config = dict(
    model='audio captioner',
    input='log_mel',
    encoder_parallel_block=False,
    encoder_num_experts=16,
    encoder_width=256,
    decoder_activation='swiglu',
    decoder_head_dim=64,
    optimizer='adamw',
)
Rows from block 2 of the audio encoder of a small audio captioner, named by matrix and row number. Rows with one number within an expert belong to one neuron, the router's apart. Each number is 50 + 15 x the weight over its row's rms, rounded and kept within 0 to 99. All counts start at 0. After the name is the row's rms in percent of the matrix's.
Before each expert's rows are labels from the 100 clips, of 14976, where the router gives the expert most weight on average: "top examples" is what is common among them. Only what is clearly more common there than usual is listed. The data: synthesised imitations of 52 everyday sounds, one a clip. In brackets: how many of the 100, against the usual share in percent.
# router: router (encoder.blocks.2.mlp.router.weight, 16x256), inputs 0-127
# up: expert up (encoder.blocks.2.mlp.up, 16x64x256), inputs 0-127
# down: expert down (encoder.blocks.2.mlp.down, 16x256x64, transposed), outputs 0-127

# expert 5
top examples: group: machines and effects (49 vs 21.3); clipping (45 vs 8.2); text has "clipped" (45 vs 8.2); pink noise (42 vs 12.3)
router.5 173:47 66 77 52 64 33 45 68 68 68 23 53 37 72 56 50 48 36 42 63 39 34 26 26 55 48 47 50 71 80 65 84 54 81 45 35 40 32 60 68 67 70 59 70 43 79 58 58 44 44 68 38 57 25 51 53 37 44 46 40 27 86 22 58 56 80 60 51 81 61 55 42 57 40 53 38 27 44 48 42 53 76 51 62 55 50 39 77 38 47 72 58 38 24 27 58 79 39 57 66 80 55 44 45 53 34 62 37 62 37 56 37 47 47 67 72 33 48 51 64 47 26 31 52 39 47 74 38
up.12 084:56 39 52 54 32 38 21 59 39 48 47 47 72 52 31 78 44 62 81 56 43 84 62 76 40 54 61 55 38 62 65 68 55 49 49 45 54 56 51 43 56 32 36 79 48 50 52 70 76 56 41 46 63 38 61 39 58 26 56 48 40 61 30 55 28 64 33 34 59 70 44 42 50 69 52 67 51 49 68 65 44 72 72 48 38 62 69 55 65 72 61 37 51 72 68 65 67 73 33 65 62 62 77 75 47 25 56 65 54 44 66 60 45 29 42 60 60 66 67 37 71 52 49 63 50 64 63 64
down.12 093:43 64 62 45 52 68 30 75 54 63 51 70 52 49 74 44 71 45 26 69 41 30 38 27 38 64 56 41 52 57 49 57 44 41 58 25 32 55 73 83 71 64 80 71 46 73 56 42 40 55 51 36 47 63 44 47 43 45 65 58 28 63 56 30 71 66 56 61 49 52 52 37 65 46 46 29 19 33 60 62 50 63 46 44 67 44 39 37 33 31 71 69 20 33 56 63 54 38 77 51 45 66 45 36 24 44 52 25 58 60 71 21 64 39 64 58 44 71 41 75 36 23 32 32 73 36 51 31
up.13 091:64 52 41 37 29 33 34 53 74 52 32 84 50 75 56 58 63 37 48 87 37 53 37 14 44 56 58 60 30 63 53 67 55 54 57 26 47 50 61 64 75 71 62 53 30 61 29 83 52 50 66 70 48 50 44 29 09 53 57 76 30 58 38 54 63 88 75 56 67 36 58 33 61 50 66 65 36 41 54 38 28 51 49 62 47 44 44 53 50 43 59 36 62 64 38 65 70 45 34 51 73 54 34 46 73 30 52 44 54 25 61 47 48 53 62 59 64 59 46 70 62 20 32 52 43 47 52 43
down.13 125:46 30 49 59 74 39 14 59 27 52 45 53 48 16 44 43 72 55 20 58 49 41 67 12 25 34 65 27 35 48 35 40 55 40 57 52 57 52 41 59 49 52 53 72 78 39 54 35 16 27 51 31 60 66 51 58 55 19 46 50 45 41 57 43 62 56 46 38 55 59 38 62 73 57 48 17 68 21 33 57 40 56 67 52 36 40 60 31 25 43 66 56 36 52 67 72 57 39 73 44 35 62 47 45 42 45 49 44 50 30 76 19 44 51 52 45 63 40 61 52 60 19 44 59 44 52 66 43

# expert 8
top examples: household (39 vs 18.8); door slam (25 vs 1.7)
router.8 085:64 34 28 49 14 42 54 74 30 49 49 33 59 37 32 70 46 54 52 17 55 66 59 30 43 45 49 44 09 39 49 68 63 64 46 50 67 69 70 55 51 47 41 51 62 41 65 71 83 18 54 81 37 37 57 30 40 49 42 78 33 39 57 60 47 38 50 31 32 53 48 42 43 45 43 70 55 32 60 53 46 38 64 57 55 44 58 59 65 71 12 37 73 56 48 29 62 60 35 32 59 64 43 55 39 46 20 55 45 55 54 53 28 40 51 53 35 50 39 24 43 54 58 55 52 52 52 66
up.0 090:79 52 51 55 67 63 93 54 55 34 85 32 58 30 55 46 63 79 63 59 69 49 45 49 72 42 26 42 68 34 48 44 19 48 55 46 67 68 29 42 20 42 62 23 45 18 83 59 48 55 36 72 54 65 39 35 36 41 43 47 57 48 68 49 57 24 46 64 33 42 44 83 36 53 82 50 60 41 46 63 75 24 43 54 35 48 42 27 37 55 34 35 51 56 57 34 41 45 52 07 43 33 70 53 50 86 58 44 22 84 18 53 57 48 34 56 71 52 52 40 43 54 61 57 52 40 26 45
down.0 123:55 75 67 82 57 40 34 23 66 75 49 49 43 64 44 28 39 56 43 71 56 38 30 29 41 66 54 67 49 66 70 76 40 69 54 36 48 38 61 45 68 46 77 41 13 61 56 60 57 55 61 55 52 34 35 47 51 49 43 32 34 71 33 44 58 70 60 52 42 45 50 33 62 25 60 51 33 39 55 41 42 48 31 57 73 29 31 74 39 49 56 63 46 19 23 48 45 37 42 34 57 33 67 33 42 52 47 27 67 42 31 47 47 27 67 61 56 63 46 56 39 29 35 56 44 47 58 46
up.1 109:65 76 47 65 60 62 92 45 65 32 73 32 43 49 49 40 56 61 41 48 79 51 57 60 49 29 43 54 66 39 45 58 28 45 67 63 53 50 30 33 32 35 50 29 46 48 59 59 47 63 67 54 74 34 40 65 62 18 53 48 50 45 36 58 66 35 56 69 59 69 62 73 35 60 82 36 49 39 29 58 63 46 30 49 18 39 45 50 43 64 67 41 43 63 38 04 23 50 45 11 44 27 66 53 35 35 53 40 29 60 20 36 48 55 42 45 44 45 45 43 43 59 54 63 41 64 20 45
down.1 106:71 49 30 81 71 38 47 27 53 58 41 52 50 52 41 26 33 33 44 81 37 32 25 22 56 60 77 31 47 79 72 87 39 58 52 32 51 21 50 43 52 55 57 52 41 69 47 85 40 44 51 48 53 44 42 33 45 43 43 31 33 84 39 60 68 59 69 56 52 52 44 38 63 35 51 46 34 48 52 44 24 42 47 47 64 37 55 52 21 34 34 46 33 27 33 58 56 58 51 61 53 51 57 34 54 61 58 50 52 37 60 35 59 21 45 61 33 67 58 64 29 28 44 74 40 40 56 53

# expert 2
top examples: household (41 vs 18.8)
router.2 140:22 52 50 22 72 42 26 40 57 63 46 72 71 62 66 50 58 25 28 49 26 34 57 43 53 67 68 57 73 62 40 49 52 22 32 57 30 70 29 59 56 60 61 60 51 47 32 54 53 68 61 34 29 54 63 49 68 79 71 76 44 50 44 25 56 62 71 55 57 12 65 33 56 30 43 40 78 53 47 49 24 46 46 17 44 63 67 58 35 32 49 69 30 51 46 59 38 37 57 60 17 59 31 34 21 43 42 44 45 44 60 33 70 41 69 43 51 41 26 70 31 41 36 33 74 36 62 34
up.0 142:53 66 39 52 17 73 32 41 53 44 42 51 42 74 42 52 36 50 73 54 40 76 46 51 42 59 47 46 46 33 58 34 64 57 49 50 58 48 65 56 65 49 42 81 42 34 72 43 68 46 23 45 47 48 48 36 49 46 43 44 63 48 59 57 39 51 28 40 35 60 37 38 67 67 43 65 41 42 65 47 54 35 56 66 73 57 46 42 73 55 38 50 67 58 52 72 73 78 39 58 52 55 50 56 48 81 43 61 78 35 66 72 44 56 12 60 66 58 62 50 73 54 58 83 49 65 46 67
down.0 129:76 57 64 48 60 37 55 59 67 66 39 51 18 74 48 41 50 74 47 72 58 47 30 42 77 40 30 32 58 63 59 71 34 82 52 39 66 41 58 67 41 66 51 46 20 63 37 55 29 56 59 54 68 35 25 26 30 47 32 39 54 57 21 63 55 47 25 48 51 51 36 65 62 48 66 45 17 37 24 35 53 74 20 58 62 50 31 40 41 57 60 43 43 27 41 53 43 59 72 31 78 49 60 64 65 32 59 24 33 75 42 59 35 64 52 82 30 22 55 30 44 46 31 47 28 40 41 53
up.1 142:43 27 36 49 72 15 34 75 15 42 53 62 73 29 57 73 57 42 49 38 44 49 67 46 28 66 66 21 32 30 33 53 71 48 48 69 49 79 35 63 45 26 35 53 78 39 28 54 61 29 58 41 38 75 64 53 62 58 67 48 57 36 58 36 20 43 46 20 49 42 55 43 46 48 52 53 70 29 45 69 37 66 75 39 23 61 64 37 60 44 67 46 48 63 63 52 24 49 47 52 48 53 45 52 58 25 29 63 19 45 59 40 70 45 60 29 53 56 39 52 51 62 70 45 61 29 75 72
down.1 139:46 60 57 61 34 36 51 38 58 51 26 46 34 72 30 62 33 51 42 56 51 87 43 86 57 20 43 49 52 52 64 68 59 63 22 35 44 25 41 39 45 50 79 46 46 46 58 74 63 53 46 65 52 14 46 73 50 62 40 67 41 55 24 30 58 66 57 46 33 49 32 51 33 40 34 36 24 47 39 46 55 52 42 36 74 73 30 67 74 46 42 59 61 24 18 09 79 58 34 63 63 45 43 45 33 47 55 39 57 55 58 51 53 57 54 74 43 54 40 57 41 66 44 52 47 44 58 54

# expert 0
top examples: mains hum (40 vs 12.8); animals (36 vs 15.8)
router.0 097:46 59 48 30 29 64 48 35 77 36 49 38 48 70 64 21 73 48 50 64 59 40 20 57 75 47 37 16 72 52 25 57 41 60 78 23 42 28 26 46 52 63 31 55 26 70 47 44 31 50 36 46 43 32 31 75 42 48 50 64 51 77 51 39 77 54 49 65 56 54 39 54 64 49 77 52 32 63 64 51 45 53 33 63 64 51 30 50 34 31 56 54 34 36 41 67 67 51 63 52 55 55 50 40 38 63 78 42 50 41 43 64 58 76 53 78 54 51 60 65 47 47 50 29 50 59 54 64
up.12 094:52 38 36 29 45 61 34 49 27 25 56 35 55 31 22 46 63 52 42 37 64 48 47 75 43 41 55 41 45 36 33 42 14 06 78 55 42 54 28 51 38 55 50 44 63 41 18 31 37 48 42 53 72 53 65 63 59 31 59 69 69 40 47 60 57 58 56 54 47 59 40 64 55 69 49 49 68 60 42 57 62 34 45 32 42 44 81 36 33 57 65 48 39 92 58 34 52 57 62 53 33 47 52 38 49 62 70 62 32 56 35 55 54 72 22 21 55 52 70 55 34 42 42 49 47 66 38 38
down.12 098:30 39 50 43 33 14 33 40 23 62 22 48 45 38 48 74 43 40 26 41 42 67 55 41 45 50 66 53 21 53 46 34 48 48 19 59 43 55 24 57 65 38 31 66 61 35 27 59 72 12 71 53 25 69 59 42 65 71 43 62 50 14 59 60 49 46 50 27 25 31 35 33 51 45 31 31 82 32 40 65 36 63 69 44 43 78 75 49 50 56 47 53 64 45 47 38 56 60 51 46 58 74 27 54 43 31 11 54 29 53 66 33 21 45 56 44 60 40 33 35 38 41 52 52 62 17 71 68
up.13 120:62 60 78 62 62 46 71 68 69 57 37 33 27 66 40 34 49 45 59 72 66 49 42 42 56 33 39 48 62 78 63 69 38 79 66 36 50 26 70 52 51 59 43 49 41 75 63 44 44 47 60 52 70 19 45 71 36 28 32 13 40 75 21 66 45 62 39 48 46 83 57 54 54 53 52 33 37 55 51 56 59 75 61 75 57 52 32 63 46 81 54 64 51 18 34 36 67 60 62 61 77 24 74 57 52 40 62 46 48 64 44 61 32 60 59 69 14 55 64 42 63 49 50 46 28 47 64 56
down.13 121:42 31 49 41 42 25 76 39 22 34 59 44 56 39 51 69 44 57 54 44 44 80 58 59 37 47 52 34 35 49 39 34 51 54 30 65 57 55 31 20 36 42 29 48 67 37 11 46 55 13 55 58 28 67 44 66 61 65 51 51 53 34 59 63 47 42 40 42 31 37 69 42 46 35 40 19 54 36 29 57 37 58 66 42 36 78 65 47 56 66 35 53 63 31 49 24 35 56 57 48 55 70 33 50 68 31 23 73 24 26 61 38 46 44 55 34 46 26 49 30 44 50 59 47 69 25 59 55

# expert 14
top examples: pink noise (64 vs 12.3)
router.14 143:69 57 56 62 44 75 57 76 64 55 53 48 29 61 46 47 40 52 68 49 66 48 49 48 53 45 32 55 39 45 78 51 43 65 40 35 68 65 54 56 48 56 35 27 35 44 61 29 43 65 24 55 66 75 35 29 35 34 48 34 56 35 62 47 70 39 29 53 34 68 28 55 56 71 54 61 46 54 81 19 65 40 39 65 57 42 34 31 67 86 42 51 70 48 66 49 54 69 49 38 65 44 71 55 59 82 53 35 60 79 45 58 16 63 58 65 82 68 76 33 63 54 45 76 57 82 34 61
up.0 077:63 24 50 34 49 24 35 28 35 34 32 68 47 54 36 47 51 36 44 52 61 41 54 40 56 44 34 40 48 54 51 67 37 41 67 50 55 39 57 52 50 50 53 72 58 52 41 56 63 26 52 43 48 25 46 55 55 49 34 45 47 54 20 69 59 49 73 23 47 37 39 69 50 47 18 25 48 29 20 58 57 52 43 41 00 44 64 43 15 60 75 40 42 38 42 40 30 43 67 42 30 58 34 34 69 44 45 46 14 27 40 21 62 41 49 37 23 33 45 47 25 59 52 25 42 35 40 40
down.0 059:59 47 69 40 50 51 47 60 46 35 44 52 36 58 64 58 48 19 46 28 52 58 48 47 50 52 41 66 67 84 48 38 42 73 24 65 55 58 50 56 58 72 79 74 47 48 66 29 48 31 43 70 43 58 46 61 46 61 40 52 41 59 43 43 96 56 68 76 42 40 58 46 67 50 47 50 20 49 41 26 74 46 00 42 45 38 46 62 59 56 47 61 50 62 00 30 78 30 37 21 50 48 38 50 24 49 30 09 67 67 49 35 29 56 89 55 34 53 24 50 36 62 37 54 23 67 41 37
up.1 106:35 37 27 41 24 90 21 75 47 36 35 55 53 13 56 72 65 41 42 35 36 43 63 45 48 55 57 75 44 38 41 30 65 29 47 50 38 83 61 54 52 65 72 28 56 21 60 45 31 38 36 56 46 75 76 37 38 54 65 67 47 30 66 25 63 67 59 50 61 49 51 53 71 55 34 85 56 66 29 31 36 29 52 45 63 32 56 38 77 35 20 42 66 70 49 71 46 36 16 32 38 47 53 35 50 75 43 54 71 60 61 47 57 67 41 46 84 65 51 58 46 41 40 44 50 34 46 58
down.1 097:69 48 54 51 48 58 66 78 49 40 47 32 45 49 33 34 53 76 65 46 84 56 44 48 48 25 23 36 49 41 55 33 22 62 55 47 68 39 37 41 48 48 48 23 62 45 40 51 53 53 27 48 62 48 43 55 63 40 53 33 61 32 74 54 49 54 18 50 24 57 55 76 46 46 72 43 41 47 37 26 71 34 49 51 36 51 32 39 43 72 49 44 50 35 55 52 54 65 31 28 65 29 49 74 43 63 57 54 50 55 54 65 24 55 23 67 70 48 54 25 40 33 60 44 45 46 63 44

# expert 15
top examples: quiet level (80 vs 28.8); bird chirping (25 vs 1.9)
router.15 116:50 44 70 62 67 37 58 50 30 51 68 43 50 50 51 77 56 44 61 48 59 73 63 59 22 52 58 29 20 30 34 53 63 48 48 62 58 48 43 49 45 35 19 63 65 54 53 39 69 24 65 47 43 55 54 36 64 49 42 24 61 42 54 63 30 24 33 23 45 65 54 43 38 56 48 34 53 28 38 60 48 78 62 55 38 68 64 47 58 57 69 48 59 47 51 50 32 54 83 70 61 58 56 48 57 31 40 71 43 27 47 48 54 50 48 37 42 36 55 44 77 52 66 66 57 52 68 74
up.12 053:57 69 60 36 38 66 28 55 68 59 42 39 47 63 43 35 71 51 56 54 65 07 40 69 60 55 36 56 70 67 56 55 32 59 76 46 54 40 61 27 46 64 72 41 30 47 59 48 29 68 47 39 45 56 52 54 40 39 45 19 42 48 44 51 70 71 41 79 89 52 36 58 68 50 61 55 52 41 54 49 63 47 61 68 51 21 39 40 26 64 68 72 31 34 34 36 60 43 60 59 66 41 72 57 46 61 70 28 69 70 41 56 46 78 46 43 31 60 60 61 06 39 44 63 51 62 52 37
down.12 065:58 43 44 68 65 62 29 21 40 66 40 63 57 46 41 36 67 40 59 70 55 35 57 51 46 45 53 47 57 47 54 39 81 43 27 46 55 41 53 46 45 44 54 69 50 44 43 34 39 37 53 19 18 27 52 46 65 76 33 83 42 40 41 55 39 38 57 37 51 49 45 57 65 43 45 35 51 47 67 51 18 54 44 48 61 70 34 65 46 50 43 48 30 23 45 51 43 31 57 54 25 51 57 41 73 70 41 64 34 39 75 45 63 42 49 45 43 29 17 61 42 36 47 42 51 61 63 32
up.13 125:69 23 42 46 37 78 73 60 48 34 29 36 41 44 40 51 69 75 70 42 77 53 46 49 41 32 24 35 45 62 38 32 26 47 66 67 80 27 49 31 54 40 35 39 61 44 58 18 52 40 52 63 68 65 51 72 61 28 34 47 62 31 69 82 44 38 34 40 26 60 47 69 73 54 46 21 52 61 46 56 78 55 65 80 57 36 54 26 67 66 53 35 66 45 61 44 39 68 52 11 70 34 66 77 81 63 71 53 32 66 59 75 43 60 33 48 44 26 75 30 67 74 68 38 26 59 56 61
down.13 114:44 42 39 48 66 55 49 37 44 52 74 53 68 45 68 42 38 73 50 29 61 30 74 64 38 57 68 40 41 35 30 45 70 35 43 74 24 50 41 33 40 44 62 38 36 36 40 59 37 47 87 52 45 54 63 41 69 47 66 61 21 46 63 25 39 32 51 30 73 26 61 38 32 63 48 61 58 47 33 69 32 47 62 32 39 40 53 42 59 14 38 27 45 39 64 35 29 49 50 62 26 77 57 09 49 55 56 70 53 52 38 31 87 50 71 44 51 47 47 59 51 63 79 33 61 38 73 45

# expert 1
top examples: pink noise (87 vs 12.3)
router.1 166:66 60 70 47 51 59 62 72 67 42 37 36 21 36 49 10 77 59 42 58 67 33 32 37 73 37 18 66 68 66 55 51 12 60 65 41 38 42 53 35 40 69 56 33 14 54 24 55 10 72 52 53 67 45 33 65 41 40 44 24 53 52 37 57 74 72 46 77 54 59 64 87 65 40 54 50 39 64 53 26 66 49 38 31 60 24 38 56 43 54 45 57 39 45 51 46 50 46 43 36 69 34 60 33 42 44 81 44 61 78 39 49 47 60 55 58 39 41 40 62 29 46 45 35 39 33 26 32
up.12 070:36 40 43 19 25 51 28 28 41 51 52 73 67 64 54 58 40 45 22 53 11 49 76 34 38 54 59 59 52 59 59 42 69 36 49 55 23 49 37 45 65 38 83 56 56 49 44 44 57 72 44 20 50 65 49 30 63 60 88 78 47 48 48 58 56 48 74 48 38 44 59 33 34 47 28 24 52 59 50 54 24 68 52 35 41 37 65 58 43 16 43 55 22 58 48 62 43 32 56 60 12 44 26 45 62 70 53 75 46 33 63 42 86 20 47 62 39 54 46 71 47 52 42 50 70 63 56 27
down.12 072:49 42 54 47 32 33 52 25 41 57 52 64 55 32 36 32 38 56 50 54 56 81 46 51 46 53 56 38 44 45 76 62 55 57 45 59 62 20 69 57 43 41 57 61 43 38 86 65 49 53 38 55 47 30 47 38 55 22 41 46 69 50 43 61 43 35 48 19 29 54 14 40 37 53 28 57 51 68 47 49 41 51 70 56 41 36 64 44 49 58 38 18 77 41 16 55 56 71 54 45 36 55 23 43 76 37 35 62 60 30 51 64 56 10 23 45 51 42 77 36 48 45 40 48 28 57 56 48
up.13 155:48 59 49 39 53 44 49 51 61 50 38 58 59 71 60 51 61 47 36 61 38 39 46 46 67 57 55 80 61 59 50 60 61 51 58 41 29 45 45 53 44 54 87 47 47 55 41 91 51 58 61 42 48 38 45 76 59 73 50 61 23 62 40 46 50 83 99 69 57 47 94 53 47 20 88 33 52 35 30 55 43 53 40 27 53 56 49 75 33 44 30 59 29 44 27 20 54 18 52 57 42 52 43 37 31 33 50 45 55 53 48 34 63 42 65 57 30 51 12 56 31 45 47 31 57 30 59 23
down.13 119:64 46 14 75 47 52 61 64 41 37 41 30 31 24 30 52 55 69 77 54 68 55 54 60 45 28 31 43 40 37 46 64 31 51 67 64 84 38 72 46 48 47 24 38 49 32 59 33 44 38 54 74 69 50 43 67 32 44 32 51 63 42 53 60 53 30 00 58 48 40 39 51 70 66 39 55 49 51 43 54 68 27 36 63 47 48 46 51 50 66 27 42 78 47 60 32 57 73 34 22 60 49 72 66 61 53 54 31 59 56 51 66 20 39 35 47 78 53 47 37 44 75 60 48 47 69 53 68

# expert 13
top examples: quiet level (64 vs 28.8); household (57 vs 18.8)
router.13 102:61 36 22 65 32 40 41 00 29 19 71 29 50 39 13 35 43 57 55 61 65 68 87 64 46 44 61 50 39 50 62 46 48 48 56 51 66 56 79 38 39 43 58 51 63 47 50 41 52 60 20 55 63 48 43 33 44 36 37 36 72 49 58 69 36 40 45 28 27 64 29 63 45 67 34 49 66 73 43 61 46 49 52 54 36 62 53 42 42 62 48 39 70 75 62 56 25 63 50 50 36 41 52 57 71 59 68 64 39 36 42 63 39 21 29 51 38 59 66 33 56 44 54 65 39 60 45 43
up.0 229:62 42 34 33 26 67 47 32 37 38 35 45 60 54 36 62 37 67 63 50 50 78 52 67 42 28 61 50 37 46 44 37 67 45 70 50 67 52 68 41 65 38 31 32 59 43 40 39 61 52 28 57 51 38 60 47 46 54 27 77 66 46 70 56 34 55 32 28 26 50 27 44 61 68 32 68 63 69 58 63 55 29 62 66 56 50 61 31 72 60 28 31 73 59 66 75 80 73 31 47 42 42 57 74 72 73 50 74 47 46 69 71 25 59 25 45 71 69 74 41 57 49 59 47 50 59 35 61
down.0 157:67 62 54 56 41 40 61 28 66 56 41 34 52 68 36 49 41 59 63 79 54 30 29 50 68 67 53 39 43 61 63 63 26 59 64 46 61 46 51 40 59 59 46 64 32 61 50 44 52 49 63 44 69 24 41 49 65 24 38 39 38 55 31 80 51 30 54 75 36 87 63 46 56 64 63 50 08 48 65 40 60 57 21 73 49 64 57 61 32 54 55 74 44 48 31 44 53 59 68 48 88 33 76 52 67 65 43 32 44 22 34 63 27 55 47 62 51 59 72 12 56 29 42 51 54 46 47 71
up.1 081:42 31 74 47 74 46 50 59 63 59 52 44 31 48 40 37 74 61 46 64 78 28 58 40 63 44 46 67 60 88 56 42 32 62 51 43 44 53 59 72 57 72 53 67 19 54 42 32 08 71 47 56 60 37 21 41 40 44 49 28 50 62 25 58 55 48 52 46 30 58 50 62 72 51 13 41 37 70 51 05 45 66 42 67 51 23 51 53 34 58 58 58 25 53 46 52 46 46 62 37 69 28 76 63 52 36 73 37 54 41 53 49 40 48 42 64 29 53 55 56 30 35 26 53 05 46 36 14
down.1 077:42 43 30 55 55 59 58 39 40 67 66 49 35 47 47 39 43 48 39 29 52 58 22 55 49 81 75 40 52 38 06 41 63 57 44 38 54 54 14 10 50 17 62 39 65 60 50 64 56 25 57 34 26 74 36 26 63 67 68 32 61 46 48 44 59 31 66 63 24 47 66 38 54 24 52 26 61 28 37 61 66 49 39 65 41 69 52 58 47 54 63 63 48 62 40 54 35 49 76 40 56 54 40 35 29 65 51 59 41 17 46 70 67 58 39 57 26 66 54 42 56 65 73 36 60 52 50 83